A small sound classifier, trained from scratch.
Data: trained on short pieces for a synthesised band: melody, chords, bass and drums, 26041 training examples.
Rows from block 7 of a small sound classifier, named by matrix and row number. Rows with one number belong to one channel. Each number is 128 + 24 x the weight over its row's rms, rounded and kept within 0 to 255. All counts start at 0. After the name is the row's rms in percent of the matrix's.
After each channel's rows are labels from the 100 clips, of 14976, where the channel reaches its highest value: "top examples" is what is common among them. Only what is clearly more common there than usual is listed. The data: short pieces for a synthesised band: melody, chords, bass and drums. In brackets: how many of the 100.
# convs0: first width-5 conv (model.blocks.7.convs.0.weight, 192x192x5, each kernel summed), inputs 64-127
# convs1: second width-5 conv (model.blocks.7.convs.1.weight, 192x192x5, transposed, each kernel summed), outputs 64-127

convs0.165 128 [152 128 121  98 115 139 138 139 119 134 139 112 188 146 132 110 134 134 129 102 107 140 101 130 113 115 121 129 115 156 132 128 105 129 168 137  84 125 154 124 112 120 121  62 133 133 159 142 185 131 124 140  89 127 102 122 150 171 132 106 129 124 157 137]
convs1.165 113 [145 138 111 114 133 134 112 115 126 149 124 111 124 131 132 129 165 103 108 126 146 149 121 145 135 112 139 145 151 139 179  87 152 130 131 137 125 140 106 123 158 131 133  79 111 133 129 116 129 125 117 123  71 124  88 115 146  90 112 123 106 127 180 125]
top examples: bowed string-like (50)

convs0.8 099 [128 116 124 169 137 151 153 163 102  91 108 136 125 139 151  94 115 120 122 115 186 147 106 210  92 100 105 118 103 148 127 134 133 139 129 116 168 166 153 135 126  83 136 109  81 146 106 115 137 103 132 118 122 103 126  90 184 132 152 144 104 132  98 108]
convs1.8 090 [129 137 145 145 133 127 146 126 121 165  98 130 118 151  87 101 130 151 132 136  96  95 155 101 121 124 112 146 127  89 134 128 143 125 119 116 113 137  86 145  89  96 130 142 128 153  99 130 121 131 166  97 153  96 127 113 124 172 168 127 115  93 142 130]
top examples: bowed string-like (42); melody instrument: bowed string-like (39); tempo: 100 to 110 bpm (38)

convs0.49 093 [131 135 139 116 106 150 132 142 132 132 134 146 106 196  92 155 143 153  85 127 106 111 128  85  75 101 131 122 107 158 157 129 139 171 145 144 127 136 101  94 136 109 149  79  80 135 140 138 124  90  98 124 150 149 144 131 124  99 126 103 112 147 143 151]
convs1.49 098 [145  87 114 144 116 140 109  60 140 102 117 124 120 109 138 142 126  89 110 144 122 148 103 157 174 115  73 142 122 173 142  95 113 108 112 115 133 138 136  95 123 141 125 119 117 161 111 122 152 125 118 119 183  99  91 138 118  92 131 124 136 111  97 111]
top examples: tempo: 120 to 130 bpm (31); drum pattern: shuffle (25)

convs0.137 125 [138 125 115 127 122 109 112  97 111 118 156 147 108 114 129 109 124 117 131  79 126 137 127 128 148 141 143 142 128 104 103 154 136 117 110 141 125 152 128 135 112 151 120 106 125 120  96 160 146 227 124 113 139 135  98 117 110 141 125 144 115 119 116 122]
convs1.137 113 [163 142 100 135 123 124 119 119 124 117 100 139 111 135 115 110 119 114 108  93 129 158 102 139 104 109 144 127 113  83 198 110 124 123 140  82 135 128 115  97 148 121 121  92 128 102  94 151 130 152  93 128 138 128 108 127 159 102 118 107 127 135 121 132]
top examples: bowed string-like (33); key: D# minor (33); key: E minor (30)

convs0.31 144 [102 145 134 141 129  99 124 103 147 128 113 116 101 138 107 131 133 149 117 129 100 156 143 115 138 103 140 136 133 156 123 156 124 123 119 133 139 192 160 124 120  93 129 128  86 152 144 116  82 129 133 110 145 208 138 126 149 145 127 139 135 118 167 153]
convs1.31 103 [121 121 126 140 116 101 108 106 125 133 161 121 136 121 145 126 134 118 113 154 140 122 127 131 180 120 147 135 121 153 115 146  90 111 113 103 174 124 121 140 100  68 122 102 113 114 140 132  94 119  93 110 118 100 108 112 142 152 125 129 139 133  94 115]
top examples: plucked string-like (57); melody instrument: plucked string-like (56); electric piano-like (37); melody instrument: electric piano-like (32)

convs0.160 114 [138  91 147 108 126 103 120 139 175 164 137 129 121 124 181 121 130 157 133 117 146 114 154 102 156 131  87 168 163  87 119 163 120 141 172 172 109 117 127 108 151 130 161 131 177 165 142 135 167 131 140 166 120 133 117 136 157 143 135 138 211 169  96 101]
convs1.160 103 [ 95 152 145 103  85  76 119 125 100 140 137 115 128 138 183 139 148  96 112 155 141 138 120 114 146  97 110 122 156  80 122 139  92 108 115 133  99 122 133 125  97 101 102 132 139 125 120 106  82 132 217 115 148 129 123 134 112 111 122 152 119  87 119 128]
top examples: plucked string-like (29); melody instrument: plucked string-like (29)

convs0.168 093 [130 101  94 104 137 102 125 145 121 114 111 150 166 116 132  90  74  88 110 118 131  81 148 164 146 108 109  95 127  67  89 104 117 142 165 147 105 146 138 132 122 133 122 137 123 146 131 133  94  93  75 114 144 139 150 129 119  88 110 138 156  96 102  88]
convs1.168 098 [130 165 123  90 117 129 149 191 147 149 120 132 144 138 141 123 156 142 138 143 116 136 131 158  95 125 128 155  86 145 142 116  91 142 132 148 117 120 122 145 112 101 142 160 117 126 128 108 174 134 125  41 137 144 136 103 126 138 151 119  71 142 120 112]
top examples: tempo: 120 to 130 bpm (26)

convs0.170 076 [124 135 108 118 106 124 118 124 117  95 148 114 115 116 125 169 118 103 126 136 130 101 138 132 217 105 119 118 130 102 118  90 153  93 119 156  96 126 117 114 161 139 111 170 122 100 138 130 155 119 133 148 105 116 101 222 116  97 134 117 158 133 145 143]
convs1.170 098 [154 141 135 121 124 100 103 135 107 131 138 129 142 120 118 105 128 118 117 132 122 150 108 145 158 110 151 136 114 135 139 121  58 135 134 159 102 101 125 112 100  95 165  96 113  91 128 139 140 136 104  75 126 142 136 113 149 117 126 133  76 117 115 146]
top examples: tempo: 150 to 160 bpm (54); tempo: 160 to 170 bpm (31)

convs0.136 086 [121 173 115 148 135 136 137 156 128 165 138 185  92  95 101 119 119 163 135 149 118 120 123 124 123 165 140 120  73 108 142 118 114 144 143  83 138 115 139  99 112 122 173 127 139 145 112 129 121 146 116 134 124 130 145 148 133  96  79 102  82 103 141 150]
convs1.136 093 [100 126 123 121 118 122 124  90 126 123 139 162 140 101 137 133 108  85  94 107 131 154 114 153 170 138 117 121 123 129  88 161 102 117 114 153 128 118 147 131 119 101  97 127 108 150 140 144 141 127 148 113 134 185 164 122 105 133 143 128 131 142 150 184]
top examples: bell-like (48); tempo: 140 to 150 bpm (45); drum pattern: shuffle (31)

convs0.40 090 [161  67 129 148 160 133 149 138 143 132 106 142 157 121 145  98 133 140 134 142 144 106 169  91 122 163 134 167 149 101 145 128 128 143 164 144 136 140 135 164 137  98 133  92 130  87 130 118 130 107 164 134 130 149 137  85 147 102  94 138 123 118  97 120]
convs1.40 098 [103 153 151 122 109  84 119 152 110 167 133 121 131 101 117  92 145 110  86 159 130 136 136 108 152 127 129 162 121 113 128 149  98 101  76 108  89 131 124 137 115 134 125 161 117 114 144 103 106 115 128 109 126  71 139 115  87  99 151 150 113  97 156 125]
top examples: tempo: 120 to 130 bpm (43); tempo: 130 to 140 bpm (26)

convs0.77 097 [171 163 140  84 125 139 131 114 156 133 113 138 140 120 117 115 152 146 103 134 124 105 138 137 136 147 125  99 120  96 206 161 106 134 184 118 124 106 197 117 126  99 121 120 137 137 136 114 125 109 146 121 113  95 120 141 158 136  85  87 146 142  98 150]
convs1.77 107 [114 136 117 118 132 110 153 132  99 140 183 117 114 140 108 140 160 124 167 136 139 141 130 116 114 148 127 137 154 132 129 177 137 148 132 165 143 102 107 169 153 115 134 172 116 120 134 144 135 131 128 127 115 166 122 128 118 116 104  88  99 133 110  95]
top examples: vibraphone-like (96); melody instrument: vibraphone-like (95)

convs0.184 086 [156  88 117 145 120 127  94 130 108 102 129 131 118 123 127  99  77 100 140 138 103  90 124 144 153  96 110 112 112  85 129  94  86 144 111 173 122  92 169  97 119 131 117 150 146 156 109 116 146  96 121 117 115 122 108 148 131 149  97 128 141  96  89 134]
convs1.184 090 [136 141 130 127 117 101 107 154 145 160 159 134 162 134 137 100 133 131 105 172 134 145 152 163 150 138 149 198 129 155 138 124  97  97 110 136 114 106 166 140 110 100 140 170 118 144 129  96 135 131 120  92 133 145 105 116 151 161 138 122 103 153 127 141]
top examples: vibraphone-like (40); melody instrument: vibraphone-like (30); tempo: 140 to 150 bpm (28); tempo: 70 to 80 bpm (26)

convs0.93 097 [176 150 113 111 118 132 142 136 151 132 141 149  91 135 131 113 157 132 118 144 118  99 125 130  91 113 123 135 116 100 140 109 159 148 162 130  96  94 115 129 142 126 176 117 154 172 144 133 128 128 124 120 148 139 173 162 154 107 143 124 151 139 146 123]
convs1.93 084 [ 88 108 114 130 127 124 142 147 143 130 100  98 129 152 108 126 107 127 119 121 109 161 124 125 160 130 110 135 108 146 108 133 139 136 128 122 134 121 126 144 148 151 157 128 111 100 157 115 154 124 158 117  94 136 179  92 125 112 146 108 139 160 146 144]
top examples: bell-like (66)

convs0.126 095 [135 155 128 127 111 113 111 143 148 145  79 122 101 177 125 138 117 130 123 127 103 116 167 133 111 102 146 125 151 127 132 159 177 137 166 141  83 178 128 181 181 117 129 182 160 147 114 170  92 116 101 131 111 118 129 133 174 138 142  99 107 132 130 133]
convs1.126 092 [152 128 124 121 121  75 121 122 125 183 147 144 142 101 121 106 161  99 100 151 121 121 112 119 168 108 125 111 134  93 129 131  60  62 138 121 171 145 142 117 108 135 144 119  79 139 125  79 137  95 141  85 125 134 146 121  98 133 113 137 111  93 152 139]
top examples: vibraphone-like (43); melody instrument: vibraphone-like (36)

convs0.95 098 [142 130 118  75 112 180 116  92 150 143 145  89 120 100 134 115 169 124 155 130  97 170 148 108 223 109 116 148 149 120 155 152 101 117 144 118 107 163 148 118 126 137 109 117 137 157 144 147 103 132 135 144 134 133 117 159 149 102 111 118 158 101 149 102]
convs1.95 091 [137  93 161 118 160 106 128 136  98 119  88  66 113 136  83 124 134 124 114 152 147 135 104 134  76 108 115 108 159 122 136 151 110 121 116 126 137 183 109  97 103 179 136 123  95  94 149 110 115 113 110 147 128  91 128 107 185 104 119 104  95 137 113 103]
top examples: bowed string-like (84); melody instrument: bowed string-like (80)

convs0.107 092 [208 130 141 111 143 121 157 168 127 112 110 128 107 102 151 107 102 123 149 145  91 111 101 160 203 112 133 150  95 124 133  93 155 126 184 119 159 109 164 130 144  94 156 135 136 136 122 143 144 130 124 141 120 126 118 144 172 138 111 174 152 114 172 134]
convs1.107 106 [ 99 148 177 137 112  95 106  81 120 149 109 131 106 151  91  89 143 120 126 133 121 116 123 117 141 106 159 112 134  98 130 115  88 153 108 122  72 104 139 114 124  85 109 136 103 149 113 111 133 118 174 124 130 107 145 125 130 141 153 100 111 121 109 163]
top examples: tempo: 150 to 160 bpm (30); tempo: 140 to 150 bpm (26)

convs0.38 100 [142 148 156 109 134 134 131 153 170 109 117 129  95 156 136  87 103 114  62 121 132 151 111 140  79 120 146 104 122  86 152 119 107 144 152 174 124 124 133  85 125 135 182 139  91 132 141 118 163 103 143 134 135 185 146 140 120 138 155 147 146 160 117 133]
convs1.38 084 [110 123 141 149 123  94 103 125 114 140 126 127 146 156 121  99 139  83  94 140 127 102 138 153 180 118 143 132 175 129 115 131  90 121 100 113 132 116  92 114 105 109 109 144  92 115 138  83  99 132 135  87 120 115 158 122 112 101  88 118 153 143 138 163]
top examples: tempo: 150 to 160 bpm (36)

convs0.153 080 [155 131 134 109 105 135 154 147 134 132 128 122 156 151 193 140 144 152 142 139 165 121 159 147 132 121 127 123 123  84 154 137 133 162 194 154 119 121 154 144 119 122  95 156 134 142 110 152 195 127 139 143 116 127 124 171 134 122 126 101 131 162 110 172]
convs1.153 091 [103 139 127 108 138 132 147 130 121 154 115 141 113 144 148 121 163  87  96 153 123 126 125 131 160 114 126 135 121 115  89 125  71  83 131 128 142 133 164 108 107 141 119 165 128 165 110  78  85 121 227 108 136 116 129  69 118 115  89 133 132 105 144 122]
top examples: tempo: 120 to 130 bpm (31)

convs0.48 104 [108 130 144 154 108 131 133 154 127 150 147 100 138 149 104 147 131 165 135 175 144 105 143 146 127 146  51 120 123 109 128 108 166 145 121 168 115 135 133 160 127 130 118 168 155 128 148 177 102 100 136 117  42 186 132 122 130 134 132 110 122 139 160 121]
convs1.48 098 [131  96  51 112 114 130 110 121 160 159 159  98 160 124 131 155 168  99 116 173 126 112 105 148 186 134  67 126 143 136 102 102  68  87 138 115 170 148 144  73 132 144 110 122 113 132  94 120 101 135  98 122  81 125 133 119 157 114 129 140 141 138 121 108]
top examples: bell-like (37); key: F# minor (29)

convs0.17 087 [136 110 151 138 136 118 129 135  96 103 122 144 123 151 127 130 127 123  98 134 173 146 118 180 112  91 117 159 139 159 108 132 149 158 135 169 134 188 172 120 105 135 117 121 116 141 124 152 130 105 126 114 117 120 106 123 104 124 116 172 131 131 121  79]
convs1.17 085 [118 140 111 139 140 106  95 116 118 141 100 114 104 133 111  84 133 106 132 151 128  89 147  85 123 127 123 154 134 101 120 135 122  94 112  61 121 139 119 109  86 134 153 104 113  88 136  99  83 131 147  75 140 103 130 127  98 134 142 129 112 117 132 166]
top examples: bowed string-like (53); melody instrument: bowed string-like (48); tempo: 130 to 140 bpm (26)

convs0.104 090 [137 143  92 106 168 131 139 145 114 116 121  82  86  82 146 123 110  98 152 130 134 161 105 176  97 148 132 145 106 105 145 114 103 116 164 135 169 126 185 100  81 144 129 121 126 130 101  96 170 125 106 134 121 106 157  70 191 127 137 157 120 122 163 133]
convs1.104 099 [104 135 170 110  86 117 100 104 157 160 110 104 116 174 101  91 160 143 117 105  94 100 147 111 126 118 142 131 141 113 165  87  98 152 104 106  99 130  88 133 143 127 115 177 127 141 100 132 113  91 144  88 136 122 127 120  98 115 136  83 130 121 109 126]
top examples: vibraphone-like (32); melody instrument: vibraphone-like (25)

convs0.171 135 [133 122  71 123 145 129 121 102 145 127 159 115 133 138 113 121  77  90 134 147 158 144 126 102 133 118 133 168 121 119 121  96 150 123 111 142  93 131 145 135 134 136 125  82 166 107  88 117 138  82 137 118 178 129 141 142  90 125 107 149 131 117 136 103]
convs1.171 102 [138 136 109 129 169 118 191 162 125 142  81  94 137 124 133 131 151 119  98 149 132 119 135 155  94 102 133 133 116 125 122  80 255 102 114 102 107 137 142  85 123 187 147 114  94 127  96  87 150 104 110 103 142 129 109 114 112  90 154 119 127 144 137 135]
top examples: key: C major (50); key: C minor (45)